config = dict(
    horizontal_flip=True,
    decoder_tie_embeddings=False,
    beta2=0.95,
    one_sided=True,
    steps=13500,
    final_lr_fraction=0,
)
Rows from block 7 of the image encoder, named by matrix and row number. Rows with one number belong to one neuron. Each number is 500 + 25 x the weight over its row's rms, rounded and kept within 0 to 999. All counts start at 0. Numbers have three digits each.
# gate: MLP gate (encoder.blocks.7.mlp.gate.weight, 256x96), inputs 0-95
# fc1: MLP up (encoder.blocks.7.mlp.fc1.weight, 256x96), inputs 0-95
# fc2: MLP down (encoder.blocks.7.mlp.fc2.weight, 96x256, transposed), outputs 0-95
gate.27:487491515493469509501499490500508528503484514475517474497552495514479480510500466541516508519499518484490507462504480479491464459488533538467492520502547461505533516522523455533533472474492496500499521477485456497535443540535478495499508539458539468451534497447485487496532502523500471500
fc1.27:493549491487464494483527496506535508499512492509517469480516509425478467498500496516511488524519473495520501466505516473491481508471538524476499503514566468500538468499471489507545496506505502481498527522491486485506493537501459541515483549445528473498575471472519478481514503525482516494
fc2.27:478564570504530497484527488455462497484496507493485531504498544485534514517503532490473530503510483545491485504490511511444488549498522486522484481484510518502512488476506517506464476493505510498521465472495503521557513467502526432457510487516493497508504477537518486486480527493475521546
gate.28:472501487499458497494498499531516522469491489521437543538491507476482522504495528520502519506534505485526482530504509545500524486475503544462506490521439501526483507492523505509496527477510491496523498471542494485446457470508497522527470470527466556529487456455496513519478531485480474523
fc1.28:491545487507565513496503527477481509548518554504533493460517497515491514496495495511446545503483555503512515480477470501421489492509492465500502482494581476509502493493451513519498483511527489498486505481532549509503494497486516454492517524506516489500459491535494501483495484501501519490
fc2.28:457515485518474461512520485492517541521473474495424491478520492484493504456525516516542491507497493521519468504495509506484512488493453500481513513498503489499531495478536535492476527530516500518486479501454517508494487515465467529469509476550485520501555529565503529489513522509434486511
gate.29:545500514506527478519496511464505493477485467516527486537459459537496507480497470497527568504477463476525496484490493523439504464472528542496471472470497465483479512492518494543492508476526467530504489510546544503494498514484517533488488500456470496497501464446483483520496511509504536511
fc1.29:491500455510508566491502518524527483510502520477501528501528512458496464512458469497534465495521508564502446533498469469523532521500447509480533470552502489478471505485520497463507499516478499499511510507524476532489522506493495484488486477527484471516469493547498530485521481464483477542
fc2.29:478467491535483470493493463518481519496486466458475479535532519519448478528539496486477495509486490505525509548520467500517464472527492515446512551524493489506497440484515542492514511472527545500485530527492495492486489487486521519523552512533517496442508517468478490501502498490521468511
gate.30:477525500528463476476519490485513470466505480501510554480493543479494503508508480536550532512533464480535526533496492564486507502486490514462485487507513531489444485489460497507547501468501521540515471487463465465502457509506517517508483471506482520507512518529497528514473487498495450537
fc1.30:528521481474476524506523523526507491505527525558539478507533526513480524509513467502468514534466466506500501478515519499475509504489474489480481473510530496504503466464422483503492492442503471539500529517516509492457510502484504516483514511516484496498477488502445532472472533527522559542
fc2.30:510523503525467508496531480492511503531483459518436505529498529521480499497488526540528499546483511555496499531514497519527450532478493513514525518488502489508515506457504477512503470466505494483506499507521516513465504546542484422487542513490468505505511513520514511483461506478495504572
gate.31:531482496517478490501491470518538504524512488490511536495468507539479507524519449518508530511504496472540518543511499538533481490513499503459494512469495469520433488495492483521547511410479486513500483483529476484503480460506492504544522532508518559546514484488517509489507516493476496515
fc1.31:459521511529483506514506526573512480523529509492575520458500515500512518509468454498550544489504481526507506475498494487486517513520518457469525486564524529476497456503451507473499508454487513510522512496515489498511511513536512469496492491505497482509478475497451499516522489509531518466
fc2.31:497489491537441516472507491512536462508492478500419518476494494528501526498516469518565546484471496446501486480499508496479497487506499474521524478516464489477477519488474499502483484506488490489478459476486495521515487529534513455490541511502491468507544517536481539526463516535484485525
gate.32:474521513521476527511524513490519526497479542505548535458510487539511496521472454539550481500541499484504491480493493497540492468537504526512469515528524509488537468484487433503468498522509471487505494481488488487531520499499499479483478557491531491486502465453472472495529537522465499471
fc1.32:511509500496518518512498483515487524519501463518478498535509484511505513482515535470479464510487530561464456559511524523501550516487460510508480490486438518521452537506483537482449518495471496516498506502565524527477512501472484500485486481535462522517456499478495499510487474494519517524
fc2.32:509460485446477478520522456515546516491509496506568453480504473509490459470532487523542463482496479467545491516503495481546521475491485495502471530499496499527453521512481484498513473497505470511483505485502505495498494503506473558553463520488527490507516467468500523523526484502490514456
gate.33:498469513503456503509482503517541493514507486499497475531463473469492524508497500506543475517528472563536490524504523507537501513481497513474515521512445475496473500518572489471522495472476485520494507527457494508504462491527484529509503494479462513508557495500552502499506509463539470548
fc1.33:534514482499543522489512504477448514514471532492548511479500512523514468511491479511484500464492552488481477467477489493491490472515472483542531502479565484507573527481487525492484486569495452478476513483484512524491511481501530468490506505511525484485483524498495545474507504482458505479
fc2.33:515486488466499500498495495510515502496510498545445533517461485492500503466523492469503491514512510488520490478511549539463494532480459480515501513516455488485490488488565502480449499516526475472517503475495527543492479580506489517496533510510506482490512490577518524487504491494458518535
gate.34:481464486490475509528478510531510481513511501486521486508531509461508500490523547507506464489464549519506493550523495514515493515499452525467507527528456499527473508491544525482514483479485494498469520521496491491469464517480491543489508471512484504501470490471505549473496499442530463580
fc1.34:531518488524520494502533517494520487470505539483546530517502525504504488498448445514504519483492511420476505435479509506505469510501494507516493500447493515512515506512468498489544487522474485492499507523534508489516517502522515520529526553471582504515523471484525519506510499507465519478
fc2.34:491527470490472493511479491509483544484537531482532484525479465470472461484518526497479499526501495493522500528490462490565488488500468527493487498494418492512495496487569485448523551489477500507506534527504518477499532527484483542498472514503495516463492481509491480472530507479498526531
gate.35:437499506513503488505500506479518486475499477491507510491502511519506508524477453538547505502502465505538560491520478516504490443511520538500493499524577493473481483528510448539523508458508509502485499496459473502518481522518493504507482534467512501468563497460464487506524496514469507488
fc1.35:522527496490506482487520479480517525484489555493469488468522466510521512503502467527511531495506464455467499427487502522477482506494479509477498483481532469511553504453510482491491463520527503488507548497488505476520459512511508459495496567456514494506501465508540507493492532543523467489
fc2.35:496547498487512479514504489543501519476527481525428512532497485474513530496462504518452490499526495555495473473478489495474475529500443495504517486501517500515553442494508504508490502500531528472483514471502525475496539517498531467445494536493477484464507500565496489492499505474510508497
gate.36:519472490475441499467530503508523512515500475465519513508540497457537494509501525511480470503460521449499498510522506509535500526487480507524492535520506505520482537484432511483548483502516465500490506477558502482445531527521478495460521480460516478541486512509497509472508486462471517508
fc1.36:509506511521502470522481485473502499526508481509441470548489500530504514477503543510493510472527468537510493472492500531559485494471537422550496480471488517513509495492503507496503509522494526486504453488476501508514458485499529546525475501508509507498514541538493493491417507508505473504
fc2.36:461494479544446463495528505559518474488474499515441481492536469506501528479529493472529490533511489518484499548518489527472519478494454504468498532500501505491491492513481524516508500467497539521518507513460469547472466514512484520511528502550457502502509528513498523481452527477484487502
gate.37:488461534501491486509477471544522516499505464471473508513505523451464524492510490503534484485501499491485469528522472517452512533490515474481510508528445493497436504490548505474522511504497485532485507483534488522451483528512481528531528459513461514522523497480497527506479500447516539542
fc1.37:460485538489459472511487478495503510496503500536440478475465519482505487538473461506544470514540499505511467502475466515518508484490454495487535519540477504505465509504589484482498520540492509474517499500481505520481460511516513503547482528506479533478482501471474512526508473489479468506
fc2.37:541470502528473534504529495533504429543501490512505478490536519495476517499505472502510500492496514520475530536494504474498531501509554513461477495453545500482525498485511485521511456455487470525502499484484508513502527512503501459502504506484471486536481485444520488557473503474535467456
gate.39:474443476508480542496482510535448438499535521473449524518511536553499515497515507485500504506515544510485509512476504489509487511506453471477536505505485483495507489507507544492492513495488505538490479501555535496493490483522532473476487538490503513526440504473494545503469499515545483483
fc1.39:526495485492509522509499505529459478527474526454475482503518520547474478519492512509479522497484513487500554466521479483496472420524491515522509488486521465458530492494501517541514503543499520488492533483515533496548470531495518474520487540498516496515468527466453491494522489537470475463
fc2.39:465523493481501475496490519438478520505502479517567483511479542489499496480495511511487502532460502485492514488488503464550487465521531484476501481463488492541535485505546465474518488521468509464501510519530535458491552555506500544510483505461526497461467495512521493478533507504499507484
gate.40:449514499508495508499490509506499507485470467564492488487518526506466513493485478525534485524521489513525500550528519543453510423506491521459489480514510529476510477512520459546475512491501500489535480498488470489504455511501454530478471509508479522470544501445499524506519499535493482493
fc1.40:458522472477527480492489545483490454492482532527524468503525490520524492493503470497485493520506463469507516507520527510441510498518497511499462485487566488486533479522480463526478474507508508487543504524475478496555473527519483486467468533465510484459499487484548504498499532540521475465
fc2.40:468533532478467524514482520476482507462489454493466526537508510479475495472524520491482533536484512482486477571484501489461504493486504513492509502502485503486520528491498537509455502568480518481523460509499504508524524481496482494484468547496491514476514499543553499475512508524445484545
gate.41:491495482513515519488467484493467472510504486473498535523476474528499515506491490469483505516525504523518476551506525527527509488521489514547486512506454499520467533517455514484473511514486494497505488495529496517506540506466520543551467450546434513507452511497479504522466492449546523510
fc1.41:485515498517504534505486497496481520490489486503526462549459462502523489492495533461490491495533480521470484574501515513527503491496501517535471499496404495481501480506525527507472508500512515508498501511484518530510517523480523555540439470489502521487457508462516500492455500470505478489
fc2.41:515559511484523491503494504442446527520496477487511519517527548507463509531482488500448510476462507500481486482488498474505483500512551452490506460505562508504575493475518517491510466503520502510512490506510500478518509495484520465496514500472553493504484507493541463505498544502480474481
gate.42:480510505482562481501487500498509498519458502514488541522482500494501491491527486500455557472504499475531553454487514529509492522502516504447493460488574506484516471497521489490502466493514507503506510476427524480565499494520537481467500516508520461483503473498519467500512516507499475501
fc1.42:461496469495492518498534516544538517458489514530484499481539514520499511478482540553508494500480523462504510480495549554495470443497483537527497494515483498493537473496493474523484469510534500498503506466501508508490473529491505504486477505509514525472478505456483503503492527547420461512
fc2.42:484521520494515459475509568492501506462485494515451563508517496497476510548482495545478527512489526531506510558496468526469477495497490498488513465498549511496558467507513505453492516491507505507512507513531485521490484495485507515511512490563504510473518540517536507469492471500495449507
gate.43:505478489507443512500523483512522506507502498509459503494512497480502493513488440478532483503468467479464482462478490434536508525506472504487535527533493475503521501527522487468546546487472527498517509503494523544492565521480504536500524514488513499479557487535528534504532488487465506485
fc1.43:532485493515521513503500482497500489550527497508471517498496522515482482488532509511496511502487533542575523554498490518479481545515505506470479472470510524515469498509477540515461508472508491485496488510527546489516502523491489449486500491544461517532427512444500498503476464509542491511
fc2.43:486477511480524514501473548510437474486499522434524525466480537494496520539479506502482519486490501521463523530486482483504503505529517479492502529522510555484486465515441529495525521473476494511483524519531467505517477479480516499521477481501493530479483520434472516476525464496539478497
gate.44:490553509527491515526505486493523519482494448463521490518487469475509497470529502478483492447513510514473486488517472445498525524486490495492491534488501508518459510505498489457514511559479511488456515531453481508528477492456526503538505546545510525492489541545513491481495504470491475545
fc1.44:497540486496461483498496513440483524502477467478486564515500470537501514503507509488507545528539464537554499497513482525551485487503480499522504491482452477485477466510500488493479510516505502488529492527484507506541469522490513511493437521523473541480490455472460491514484504484538478510
fc2.44:447519456475551491509464477508486494516538467445491479496488467509527556502510483496484495498513493505517509448507465469487514493501519505512498482518507475505507428506461548505492493528507531520484506496484530458493514435464506512513491520503497492449511498518466459487505486520533487492
gate.45:492465473514504523470492473487496450529482501464477524563502452537480500515483498477511498498498502509481485544498496505574508501536501498535513535493479488488493498513457527520463512496498490508486493509519565524515527467468524470527528473516498485517462483491476518490487499457564486516
fc1.45:529490512498491502506503505486489485474507473503541509530476480486503509486501533478524503490510425526525443498530513509499516531498529501500478539497391511489450482500537530486498500490516502522518500504498531527467521498486521561508461463506496517533467472506516515503477498484513524523
fc2.45:472522507454503494499490529434467530483479461496493543525505544494499497547509496485459557498466502513456504521497527469487473522522473497502525500532535499493544526522448524494506477500520497507516492497513502525536483473501537464481549481475528495501485525495541519506515521480478488536
gate.46:487523493478525482479525520487532519495517530514499487467483490501540495498500468507513540468519494450545529425478509480517459508494492504488491508504579481508507470465529489496508471501524482477535518499446500478518502526526518475523514547489543490460493455523517491500501518518534507516
fc1.46:544488495477536431504483506484477510522501465522458471508457488500499483479513505433462521507484506505496467530503496484461547531497517483514525482475499536527446523517500546516496515514503501490504478518515528506498545478504510513507489509504490512532479516533545529477459485495555529516
fc2.46:536486472511506522497503484519522475512527491516502483478474520535492518449536501476533482485522518495527535521510503494491504478516493499480481537517488478495429543504476498554528484465518507474541492508514478476468471477492466467546499524494506514514513512405475501529509477519503500469
gate.47:507517476507541546489501510455500467521518545516500505498513492508523505506498425506506467509484522505463506494511491490493500518512475519502498481507555484542520512526537494504483498488493468473477501516489470521503503478539461431503507582496502468500553471526519472490529521490527523491
fc1.47:458509514490470471525497490534473501477486515460503520497488500505449473516476506524535540506510483471536538491511469488478487463513496548462517500529470459484490468505465523514488559487486505518522506505509532492514476480483522555531472489563489492477474532468538527535502495472491494493
fc2.47:478490513497533482476521504526497528498484514470486481440508487515515530471504523527495493528494506506551500530526466514423493497485480486467522506537462492511498476531461511474478505436527496485475500495487505510501481469511515460510482500577475502472532508540474529512523508474515504530
gate.48:512507488495539518483483505481531480467501501518514474478474530469456516509496532477506496515516490526523496568529479524501513482510488510535495511527440526510465474524492542491483532489482540518489482523521500507479522501481485571523463440523481504507524524473480524501474484481467546475
fc1.48:523503499484529480478482518481537492488502510491523517460504516498502534516476496546503496497494506481566539510485510499477538439498487577491472450507529494504516463491527475520542475503519493531470537483500488472492482520504474514490502496469497507508545514492480493505520478514420531516
fc2.48:537482458479473510515510434503504484520537502508522497470483473523494506434525500509516442529540511483522462509527474541486511492488500547525487496489488459498443553499530452509471504516498493502498510501490474472529472505491473500501487522483486520530500505482476524512495480495564502489
gate.49:506492522533529514506487481488496542471500510504538481524500496512546522488503522510510467469513502515513483519510528508561546475532510478552477502502434496475491521512502485514460496520521499491486517483545522531468518483479487508475470463522437527496435525508503474506513479461501535505
fc1.49:499472500500515583497474470511450501530495443479484504561463483543525519504508447485475503503486512498479480534498518487537539509476517466510509495514427488502484524494564511483482524520482503511487460511496501505492520484486522508513515504510518498499467511508501505508475494470552483497
fc2.49:500556525497525522507531517475507521509508460523472504536523518506501489507478510524467504498494484533473464496484496505514481528516531483507521493495565500480604484460493479516482470489505516471551498528486497486507525499514521447504509513536485487498515493561511476492477525511497509536
gate.50:468478487466494508453481539530523528506475498439440513514507495486508483503509464493524493519499504526508508543528508460517518492516471527473531479556490483491511507524604491506475510483516515486513478482483465522498483500494472516490487512461489501486526503455502491506511486529456487513
fc1.50:519463502461480488529501477510506506527513496501523527544466510524466515486539511502505504527486465503503470514503514540475501506454484522473471480480448507500411506496519469512520492465526484541492480488551506488491467485479499547505534484503473533530498469499506477511474546528520494529
fc2.50:523494461471515496533453468520483498547508537506527464488514524503443491498474523513455491497500511560504520503522479511479513513510499496489504525453558509536503480493484519515505500449496462531491529492533480514462472493495473538507512495499546509507482491458462496492491503514551498457
gate.51:522512480501500495488484500495505480539495430515475522528463525486503499529505464521488533486500458516577528483496486546548501515465497492488539474495497492507496510507533488496509538507516539480504475522451518510492466542499507515483506474487480526480549503491444519537480509500530461479
fc1.51:517510493488540537515490483468507504539509497529521490480554486514520513503503495541486489462481523543550532478483507507486503488506489496521506472509510494497570494473476505518482526436519480489506514465514540506517504491531531478462517494442475509524477487469483472540504545509485521448
fc2.51:497466498539491468491489510480451485501486543480510547523516510493497411524485514519476496527469480510502519528458509487512511515499458500491503515478500533496496514512549466481532518484508481498524498505503530522512525506537484515528483477505497508522425474534528513522467478529489514555
gate.52:486480474511446516507490493547524447488520454546468513520478511472471513516496506470519495519524476461456495539507502536461496523466523495504511527505433501512485511495525487508501523498471507505502473524512484511490496531518498538558504509516466511500525486491494523528467510494509445556
fc1.52:505507469515578470495495487460470488546518543458568485494510511512516516487475535485467518451492511499506495490510468478483476505522502485528486484479561499530489508498463543489510477481527457490495514498533474466522528487510522464516511504508514472517486509532501520489529525488530535486
fc2.52:454487540481537473483484534474497570494493506489483518475472487472532525513509507536467491490517501556505495445528496524539488473506436500527502513499491518507506498517510492468480535524484531484489524487461493512489484504453486534494527468529500528453515508549481513487471528484483496513
gate.53:468492517512439468507511482492536466467517525503542535497500506510488494500482500489512517535477455507479517483483481529545460500499456511456510523489497485490459470491498497497537469460505500522494486497439472491555430521520518539492478503517513495488535468490484525514496540494475504501
fc1.53:501540514513473518476499478504490530493522452508473508512461463442473487470529504490495508497530495544498508538511501527489554497492494485540467530495442492500488518482486500507475552553506545496475485504454496539480514501497512533503488499522513541514549509513459482497487466507490458505
fc2.53:477522525485559528496482479503498521506507491495506473448505463501520504465528474493496469475511518507556512496526515497476507496495501500538494492541505487514488482515414542502504489546509522489526536509452480491536475491489528518548482511518496512489502497479486507472572464509500489462
gate.55:554504514456534468521493492515495518533497495482550470496454471522505507470498533511479501500496521498499484482511491479470499466540551503539503492437522494498532507504450534514469470577490492487492540510522498494538513495490479532490496535503496483494449506484508454491522511511493512490
fc1.55:496483491478538524524490522510482488493494553532467523501523517514500488497491526503487451506505542503495482527506522523549507517510453469528508487499532499515531509511483478491437510433509474494472468526480539500496505498521493430458483471488497531502456520468465500516524476525515509531
fc2.55:449515504507514511489502490441525498489505479491512497510488490492560504453531501477487492517503481436516479488472502469541494534476481486498487482473458499516492488500525491492475516495502494476542515504498535464474544473499525540535459553444504531474501494526543486517543516505502505525
gate.57:487463498498481509513479501521525517520478498495497469496497501537495492471543558520488452495524499545486456518527487500562491523496459493463517485529471526516474505506517492461475500468498507502493495532484513492451492483518486480485523497554492539453459521524534515521476532512531512553
fc1.57:572538520504515497505509513498507522482514482478515481452494503445511478488498515503477489486499504512465481468472477460486486524501495477511530509507563491508544518493434530477557494521463475482472523496447501521510544501493505484548530482518496479492486514552505492490491504490530500527
fc2.57:517528479529491503492529489468535538490526495518464489519489511463503483443508493480493508518520495504505446529497486520486472531481465503502504485493459499503476547470576474487480512575469504503521470500465475508511502512486480513488520483500501504486539495517543515466493564512481535498
gate.58:507521526509522483528482491476515481487518441500489514492487512542504540488497503539505529492548471509467518512520475524510467448509561487541469479459482508489528467491476505494472495580480478517487481528480484498551469508479527495538473515515526510503505487484482499507505517520484457476
fc1.58:534513518500506531541495499502521490519506451447510475490521493513503507476496528484492502469524510517500511464498438480532481461511582486531486516493473483481507476474485491471476504561518497497500504511470471520518523493498501470546522494483536510482507490491463440539496531514471514467
fc2.58:552502537485517511462487499505459505550525516492515524508493528482507486486506541483516509517505544534509502484486501546440505477513466522517520494514460530464471486507482546510435500492536520519516513507509505500523444499482495453436501508514497500538528518499467501504521489466499518502
gate.59:488480548492476482498520492501515549475509501487442548496513505486492528511466510503539496487508484498527510473501450502536471444474468507477473493493459516505463503495488490491468474564495509541528513478514510492534475510498503442509517512531518517463509536540454522513529479488518502502
fc1.59:512467490509451539477530488529503507480507538487505524522522481510511490514540458512478504524478487422481476490496519518518522507437492492508505509501535517489523540463443515486537457512518501485500525460507508510461509468516495506451510482470502477529475480515478524502475530516542513522
fc2.59:460520484521513496502540507539538526476482529494457449465469502495507523489496537510494456487525507555498488553523478495518500500495409493491510489523505514492539494501509485511542541487525519481499533522486477507474524511468500536491495501510477511473498525505472485526486535509475513549
gate.60:517476523513449480510485453467523488503490431491488513527490496475505499511504499488524506494528459508493436502507469527550481511488527502525483549509416490494474497509501500489501501570492493527495492480533507522463480518481485518542501460499501490530516522475489502500512534480481469501
fc1.60:505488492509454473494501507533524507470488508505465499452506532477447482508497458531544487523505495476525503535489481511457491509496495523425542478530540491509489457499510495509551493498456495512511488477510483478480437513545520512499515503514492496509519524498505547507486496517470444513
fc2.60:520474493527530509481508494552503458500519537500533452465480468482502508449520499465509477455529497487513516494493495520512552481476541518503471524496517489497469492509531507497541528491509490501514539498477492480522513453512500516554460485486488523495447481455481481527491468515549508478
gate.61:471477502479489527505510487521487507516476428504415507498512505520486523515493483521520497542513485543511513609512522560513468493483508532457492499498462512496529480477540507523486480476510490528502474492549480489504476500491500501494512494494495514486516506482470490496482514505507502478
fc1.61:481456483517481546505490487522510513497523474506481478504495523441485462539518502450502464498515495544485502530498506479473517508502483519487512501556439542487459531497551506487468558490463536477517493511565473515464513510499509508487490500502500511481542504482497513518504475500489532504
fc2.61:555488507484538522535508495502479466525491466518532467463477468457502516482495488493556484512534522498497515495492539513500509519483540502538488494487504512483515520523442508526480508449493490535493482490555523495500496508540479465502480489498487493547525527474468503503499459504570493486
gate.62:500489520508461489515498462485477482509466472511486520523509478494512489500484518473505506502521478546494453521501484446576449498509488520505502532497456475477533535512503506488483505576509511483499502530519534525548546519472507501500501516464520492516535525489475476515524476516528503461
fc1.62:479496511506478525483475489516492519497478478492477521511521506464444501478520456535508501525465485504538486500491504527400487531479531516423526451508501499479506503499480524496535508461502493528539476478521509469499466501515487511512525481490463503496508465504501479520485523503548497519
fc2.62:533475511495511472484513472535474474473514506526535500527505515491486462478475509480500520487517502503511499521504512525453480528477487517502459528504470489483465543495503467532483477443506463469513532503513496494511475482535510438504496487485508485541516445475493528483481444494551523452
gate.63:513472501503507496507486515526484479518460491514512530509497495488487530523482511487531558505477489512548496559500528514495489506515535535453480492491460515489493493517485538506452518389518493516527488480523517508492531490479520481465479475500472525501483521441500521509499501487532508517
fc1.63:536501499491488540496482500509481493503521523533486493519494537488470519484495482485484516493500479514503512539508464491520478517478442471529516535490461481508502502469520493489526550441497482544502490538483527525448503507478512555546499492527489504534486506477539529479441513448511516517
fc2.63:511521520463543530502470530476425497461480497499452560512508499509479496547499508507447521530473513507451513465493522480453480519494451509521527485483549510488562503504456504528479505485517512503501523523532505506490515495502542490507521494498488522499502488499502498503534480482486530500
gate.65:510488487494521536492505475490469540520501539467461504534498458516552501511496505473510478446478482520541478525508511510559498508519462510543463519518460498488516518530502496532453505505524502479471519471535509533481503469481514475457480474505465506508465511497474502529497494489542545494
fc1.65:490503502502461465525518522542531546484499542505519491456506534459446517500494500515501516524510490489500522489503499480466480460498509526476505511518559521478493499488441479492505487511468492494536514543469467470542499524506492537509507516507520477454539485442469511502541501517486488470
fc2.65:446451480487520492490474492553508478500494506516587482483469469497481452465514467485511472493507486470530517481535486525557502495494504503499513496510440499504457511506496456467495516553490473493502492537502524468486489523507499520490502525505490505501488488487500511506523453526546522506
gate.66:477495517538535518496475504469527485483504456499450510496497515501491513480512494515503485478523501550556539534502491545517491457502500474511492500490480501502472488486518519507548526451506511522496493534492523478476472503459505519567479463543484575497483480478505518517457489497515487518
fc1.66:512525490520489484486484530532500490508513508496543524486556559474485520512478498516531499527517501483520521502500501480467507484502477528488489443525580530501493463519440483530466487487504483508512499494501459484489517528517483475481495512498440462511495501487469499489537458548494532495
fc2.66:513471488523453466504487483471546521523492474503438518518495487506481494497503484510557521502439523494530492502507512513513451517491475507467544506498445463484463512502548506472496503474517467498496454486514511530468499525497475477461522527498492513514526508515512495544498528475458497531
gate.67:530468512494518491499490477518491530520519510508493506541489462513540525500482483488508522490509479494495475499513519536552509512495543497518510498510448502486451538509436503506416494471537485513500504503526498503518521535499511501546507478485443507504482463470451505488479533453509523501
fc1.67:488501509505520470538512497484495436541497494467523505544491481492516490500481509499516542511508450483485493494511466502473481473481556502496510519477437488510513445497556510472540526486504481532476475513487498513511513524482506502570493503491519499509517498499565476525497509462490500460
fc2.67:537511497516493508484490544427473499500504574527518523537504562485498481538496501482456511516469480483467509488466527485465474525515505506507535483478518500489521540518479488471519508428491479530497481498504522502501510496508523474464510478474532481514469517495539504489505541501492494522
gate.68:485493520508518453511489490522487506523507467506483498467488513526468520478519515506478511492471488536521545578517468567507455484517509469525490494493484541499498513450457547519530514493533481517486479484524479477503454482506479544497496466500467534509476520499471485494475489481488531518
fc1.68:542471478486488486521473538509491489545481485489549481468489504512492449499531520495501470541482485466482534521496464491476519517512540487502490502503479532504462502506402533513530467525479478527514468506496497490525503473495493496499522479512462527519500516524461496498493529494553507533
fc2.68:497500555558460519492538525463548507479490495518462511522508483490497510476502490489527518502498504476553477507500512493500481541495465518445513492506466517484481501474514483475467460536537506501488477516493509519469550514521502455453518539538472513464501511511520505515513521475491534535
gate.69:511499502480502504506466474501462512495522517487539506500507478491483524492484549450523535493525548524471483511503486490482491504521514486475527516506438525504434499514476528457439522510472496520496528535529504498511529490488537502570482483536488526474452503493525501480507487465525494513
fc1.69:527477499496510512485514506491534472496473511486464488498511542516538515496511439530498496488470526449512496484466543535530489536511494516517480495493591477501520516498511493527551429494507481494484486488498480489454492516527493457464530513472504469515502522536484513491496483518486494490
fc2.69:487483490512481495514561460504552515464502505520478482475508454483522492431518496535520443480546511550499513517505494494518539472464429495508476508499516478506507514495472500487509487502498499489492513525478523529485508520509472546543468489543468526487502502470480529504509476484494524496
gate.71:483483519508504496512532485509530483501475540487475478484496501553512497495517471544556499496512518459506500475507471502501473437527471517519494520495568472483523507483546497546518455460494488522483532487498522485521503495485498466478539567494529518495467527490519507490520502523474489471
fc1.71:512476505499498512487517473530497506471518467485466498523492490489496524483479577497507478514508518542477486518520501500480503477485510482531523522512424504533490517485476540509474516469478507523484488531558498509446509494464506533539501452508506522509457513483474544476472509467543482509
fc2.71:482482471504482507523504502493531496510481523485572441472481479476523479519527488473514468459529504515517525534514504490511556457514500485506483536517513507495455495488458517519501548477515499501487490503493525478494501478498460560530486486507509522499529483461479492531528509503543497438
gate.72:471504511502495496508518509526504450525539519510488547485548536509559504504478508546476501496520475480454540525523480543577522498527496459508491469479498527493487446476486470479518488487487460507508476458502486509525495479527504471502499498505499492510524497458463520504484518532468493505
fc1.72:524478503465541511478528509465467522521456483511481439523509522471435522503521507508498487521481499529494503506512537493469484495462475513475503507469485436507545485499553518499495499507515496529459517490505529480505497507487480440457523528484504459519537492527525466496509520511481497505
fc2.72:449513497507521465478468516460483556497533516552525471531506536503506469513477515530494480496488501541500482465462523506493475494484499486491526491491505501506511504523438479459524543505490467487474510477543534488479546514495489521468452488527536521475485502512494458477525490485528473492
gate.73:469501526517484487498480503512532485486500511528467535488482507537510519510479466530539532502516454497494535535529522560546502427481475491519478459502481500486471445525522468517525511479518507507497498486516489473491440498498470499537488495522495500501530461434499495500518500503481521503
fc1.73:490538504485462486508491461475525508465463451476469491511501495450469501478492542482502465513495514534467456539523497523520524553526519515468489493487456510508496504494511541491492506570488526496482472506481495519510481501534485526496496499503492517532532551513530518507498467497464463534
fc2.73:473504489471530511507492472509485500527490514465506480451510487542534531513456501493481485488489490492501534490507474464536474452519497498513520497521537490517563466525427517530532496495500514481497544516518511455528533494493518501524486514474505502458477474469447502496526498514532502458
gate.74:517549520543494540481487515466442529464524485467453539487489488520528503518478478517484473469525488550462499476484511520492538535468464492510514486505536481500502524493469466479495503507520513482513503525524509495464520529476508507501502479520466503524462489553453516492460481499530487484
fc1.74:496451475487508498514484452510476501503500490439439468534506487524494542506479481476480503519506524458490462559512503501487486542490475494493510519487489506521472545505447510523498495485525500511507472513558495503463522481477515481540548494504522511491515471480491513559498478505507538491
fc2.74:470512471472503505512517456510521493543521480493497539483482465521490526468522476527522443510512498512514511465502477482512532438513495519518508489496468491496504470503475498501406475515518520511495526517491490479483480516495469485484476540534462504489489541521482513527539542462500533507
gate.76:514484485498512523530523503489482485468459514532504501520473499515477480513496474519549545550489478499526541567540524498516493512507496549452462499471476484492522485524544481534516478450486510513496500486448490514498502515503493553477478543504489499484512510446513492516513515484465511525
fc1.76:544473490515473477483493457489509525484505487484437495528505484543504524481505533528471516488480509486503474530482482531561493517480487505531482509473456512528471540476494491522524487504528454502500474474533508502452476502465507523493556486481519499531456503523508501493441502481505493540
fc2.76:468499511486528486486460501512493508459497546477525501541470535540511490529465476489442523490444502528513488486514519485531490479505537484507507537483487483501529505498508510486547494489520463467471484493561508488469529477487503472492502494464546482491447502466511464520504481483540476514
gate.77:497487448515502538519500523518489511499502529508477535499485499538491510496492524472484529511497500523515529566473501540511496509511446493542459466503482517508482499471459505518472517443500508498520504516481495510458491477493507494492456475559492519528444497461506520511439541528497500509
fc1.77:489524542495487490499478483486524509531547463467543459480506475510494493505510498501512499490513497500514458469512463478448524507506522509457488502501537524506470521485434504487502499539505480542484512501541441489505521510473473515524535494512516476502538506567472460502523507497550507490
fc2.77:474533466545462525526531464527569510493514457433476471500499465475517502454502483504535478508529517482524480503523473500520505496495497525488518510513459453477480477480553483480482501497489504490496494511440502496492518519488472506505479536519462470477513491544508499504521505524503492531